Rows from block 5 of a small image classifier, named by matrix and row number. Rows with one number belong to one neuron. Each number is 128 + 24 x the weight over its row's rms, rounded and kept within 0 to 255. All counts start at 0. Numbers have three digits each. After the name is the row's rms in percent of the matrix's.
After each neuron's rows are labels from the 100 images, of 14848, where the neuron reaches its highest value: "lies over" is the class under the peak. Only what is clearly more common there than usual is listed. The data: small charts drawn from random numbers.
# fc1: MLP up (model.blocks.5.mlp.fc1.weight, 384x96), inputs 0-95
# fc2: MLP down (model.blocks.5.mlp.fc2.weight, 96x384, transposed), outputs 0-95

fc1.380 089:112169136152206138107109133143120126138160097145186124097159129118101123135096087101086126122168142138095119105127110145152118077113144126157136141151135142127131131173135151127107140058111133074125143102116132141116111124148128100106128097150134115136101110139125147118091117171130144118
fc2.380 088:130092130131101153126136184142146127151158136115150121119139173113136131096135120124157135154115120146122110106109127152130178110114143176135171120099121142145114139146119143140137070120122121124139143133098168178131049127164122207107107158144158117133115130105114113131094136106132138113
lies over: data marks

fc1.49 128:147127111144147156087106104095160119139106105104137106112132124121130120100158132185127113141107125158104146118112111151131126092123121115109139115105090094150180156142139121043125155083135095128117088149096113121108116129144131121133135072130107171101117100154159170131124095116135128124
fc2.49 104:108107137133157136113144089153117143118151116146122138154092119147104113145087140091147151160115117099102065094088144128108117140129113135184112092146106131170113103096078087143107149115156132154150115155135129123108120099149123113125133140129111136098142087100180104078153140123117115148
lies over: data marks

fc1.61 098:127127127095110118154153126120153124126150164155110108117127142112147162110156155138142135115109114129094125113148127082149137165144093113133125103134156084131176131136160115167120125114145093126180130161179121134126099111161105101125160096138183153162091120119142126099137154101189112101
fc2.61 102:148134153137126117129128169132174118151113178142139066161166166131080110127095114123094163135131108155125131140151132135155122140123132122143122161104130113148124132158137130097099104107134143138179149127139103132134104132162108094144139127142159102122150098104198125190097132129113148094
lies over: legend

fc1.62 112:174162142107143167122108142165153125164134108152178161145132109092094127120144137152130133159166172132110145122147146118140130120111125130143142098081119092096084151170143142109132139103144182106109125093135133127161132093078100157101140100146163144133108153131139169122144147131132125142
fc2.62 100:109125099156108129078119104128113121128094151170131132100115115123163131085160121102127142112103169136146122142125186117127118150119145179101137123136114110113129141150138122135106161148084158103128137147168100154073096134138113139139123128150114126144079135096102131163084139121169180149
lies over: legend

fc1.91 083:137114111137173122132107132165110118116079117143102110108143115157095122133114164104126108113159094094116147091125085094133151104106142067148145178146134147160116159142115097102106118140124138119143160110138125095131133087084136140146138120132120146140149144134128125108078109067077141117
fc2.91 097:130146117122125127160145140111111144130095141101161132148153177126126110143167154139121136089094173135111124179136128111116154120148116074149122113161127139154152165145131117140137168145104122147113173113121086131137112133073165101114146099154090113157129125123095114138074091147123157165
lies over: data marks

fc1.190 123:145147128123101146123100119151142136127109146134125152143181139088101113122120093159136143092152176143169135121139154145157093116077165100136140120120144129103134083143098136120108116153170180102115126099126197131107102106167130132169127120114140131117159131168128133111151127089104151124
fc2.190 123:122139116150153135116147102127122116129100147158108107089180126140151131132147190090108124111098151124098156161114093119151147150159140106113131093164123160140142110089195140154104092138107162104105129088160113135086140137101162140143120150125106106140132103128124138100094111109106154109
lies over: data marks

fc1.200 097:139127102139078129112083151140119113125166094096094120166102105104118148120116083129122117178100161113134148083150117141181073126100158107113123123111130115104150122142136102098095126099135091135101125153157096106127152141169129139134165102141143106133112101116123148123104123123097110082
fc2.200 089:138110135125122110136161090106142098135136105154112144130179109151110076121151145173158104130099150090115111161141141115103109105155123132116113120114162117120130103087108147099057131101140139101113112121105138136151157085114107151140165135113110133113083132133139148104137113068096110166
lies over: data marks

fc1.5 098:105112165133164090114158175101121108127160117145107163125107143124147113111149105113142128151132125097141107122121155095153112125136130127151140121119099125134096076165140179130131131073096113124158072160128153195110151096126157128130103176121143146131124115122114133159099102131159134105
fc2.5 105:164157144081116116152148080134132160176131109144160140117146122142080105129147138101119152125155136138146129130117151160119120119165108134122155145133126127102106100184109128125104100110155078111093127114128087117110112183125117099085115143108165097094114146139100088120117122096123161106
lies over: data marks

fc1.323 101:133152125081164157155103119160158110096168125144143094157169157112139133131122137140147154104113069144110180093157124094131117136146116159155142112118101076108150122134163140152122096103104094143112108107134155123087146146147124137115126094148110134159147093102138143145107165104144112143
fc2.323 102:127131117091122157146086135140151115097138191125114121160138084124101137134118118105135112162142101126077110096155138113149124148122146111159127126144113145128148120103223092121109134142134153119106160140118144120148058138127157122094125135150145125136163079115134125125113115129118168114
lies over: legend

fc1.17 096:117103132106119118070095125151120122104127114107133088134142135128117112100148115136143138108139131080162084094131107135128119135108129138149094120111117051125137139112120151121159123087105111124128095118142145146087157140109176171161101113081125136125140169162125067099100135130127147107
fc2.17 088:151133177084145124092117124138102136188102139136119125142135108085153159152121129156150109112154116120148102118165099135166118099135123107123152117115126141112122162140127092120112108120167111128130098132124125104193133091138130168134123128084148135092160118137098149145079131153159188139
lies over: legend

fc1.299 094:134096118098120148134130129129160129097180105127144114164143131079147122136134115182115140167125132129094165089121114141125121107108119129137133071085108099090133151093155135122147112115129105121113117132084128153085137167163103135132090140156083151127148121106117110107099120084150106168
fc2.299 090:122134171107147116150134143157144130100140183133128087157168111159131111149118128131130115167123162105133100080090141110061115094133153117137107141145124145145121112121108129132116117120103148158131150151128088110182124096179101104121113090127110119098120094107140122109125116132186104156
lies over: legend

fc1.337 091:139115114093116100140130128147132102105142143152143101132180094154134150168106127109131134145114116106081115111106076132164113097127145091134123119156119148151130120122110184150120115119138136065127112093077149077146105126096115117153129132133105140107121124148119118100103128076107103075
fc2.337 093:097141073111122082130162123130081131052110123131127150148141119115108126158119103117180166101110149146184147146115115112119148135113144135164116156170160115164127119131132134164143119114116151150133117122131105104149153133162142135096133115129119122114154140136095134143050126125116098121
lies over: data marks

fc1.135 104:164081113124121150114136132184153132114186160108096079131099111137162125113078131083127097152086120121100120123144103146169125098100135120129135144145135121131103117147118107115102149088111117113106109141124167132123126139133110150135137182116148128144105167105143189166109114113123115108
fc2.135 098:113140126101064133124133142151161077137163124114095126159152087109105148121152145137143140085132129096141102160133132117149144122158151135139150104190130097120118111162073104121127147159099101100122143155135091148134120110100105121138123170130154103096104120151125105109143103111100176136
lies over: data marks

fc1.112 109:184170103146107144109113148085137107128116151103102103089136119083108125126155105150132106098115093154071169101134133127135159090090105140118116101116155152144138152143138090135115081107110081091084113129119106102105147137156122130143145138118111139112108157132129079144108130119130115140
fc2.112 096:087141137122160148117127155204112107141139114108112112131136155135105134093133099119193133131123108116153117122137148145146075127149117149141103118134075114143131112143137121179114096110096138096113108122180083137133093091143132135076157113122122136111140141154161092145148118118161120137
lies over: data marks

fc1.125 115:121135152117125122146115126107161140128113143149179150130167114085109110168092121144107132115117149109140147165124152121152140153099151107156115129130145103146136060106133119091110109074179155130159165131109114126153098084155149177112114137095143147155141093111147138148131103090105136122
fc2.125 105:100098169102132144167133170121133144146114144171114139122142152150141110151118152079045163142114098117096137157120090137133118121113133105145121097167099130129128142111139112112136092130120114102145140086159097123093138117125121141167102128115106120080087129153098143140122172120094132136
lies over: data marks

fc1.246 112:106120124101146141104130167141089114164153165091115097165103097124142114115159128127109105175102046118137073110152152140132120138136129176118124125115112123069134129088105160125132113159149150148125133151128141121136161153130147116129108148099103141155122138156127129141081132146160133154
fc2.246 108:128134114146088116129155124116096157146108150112142125124135152133096118138168119143170118146103141137119127101111084096125133138130117103141154127150086127161078115124163101139135096128092114142176129154082143079109095070115125132097107099124142123112128110112109125060093092154126158125
lies over: legend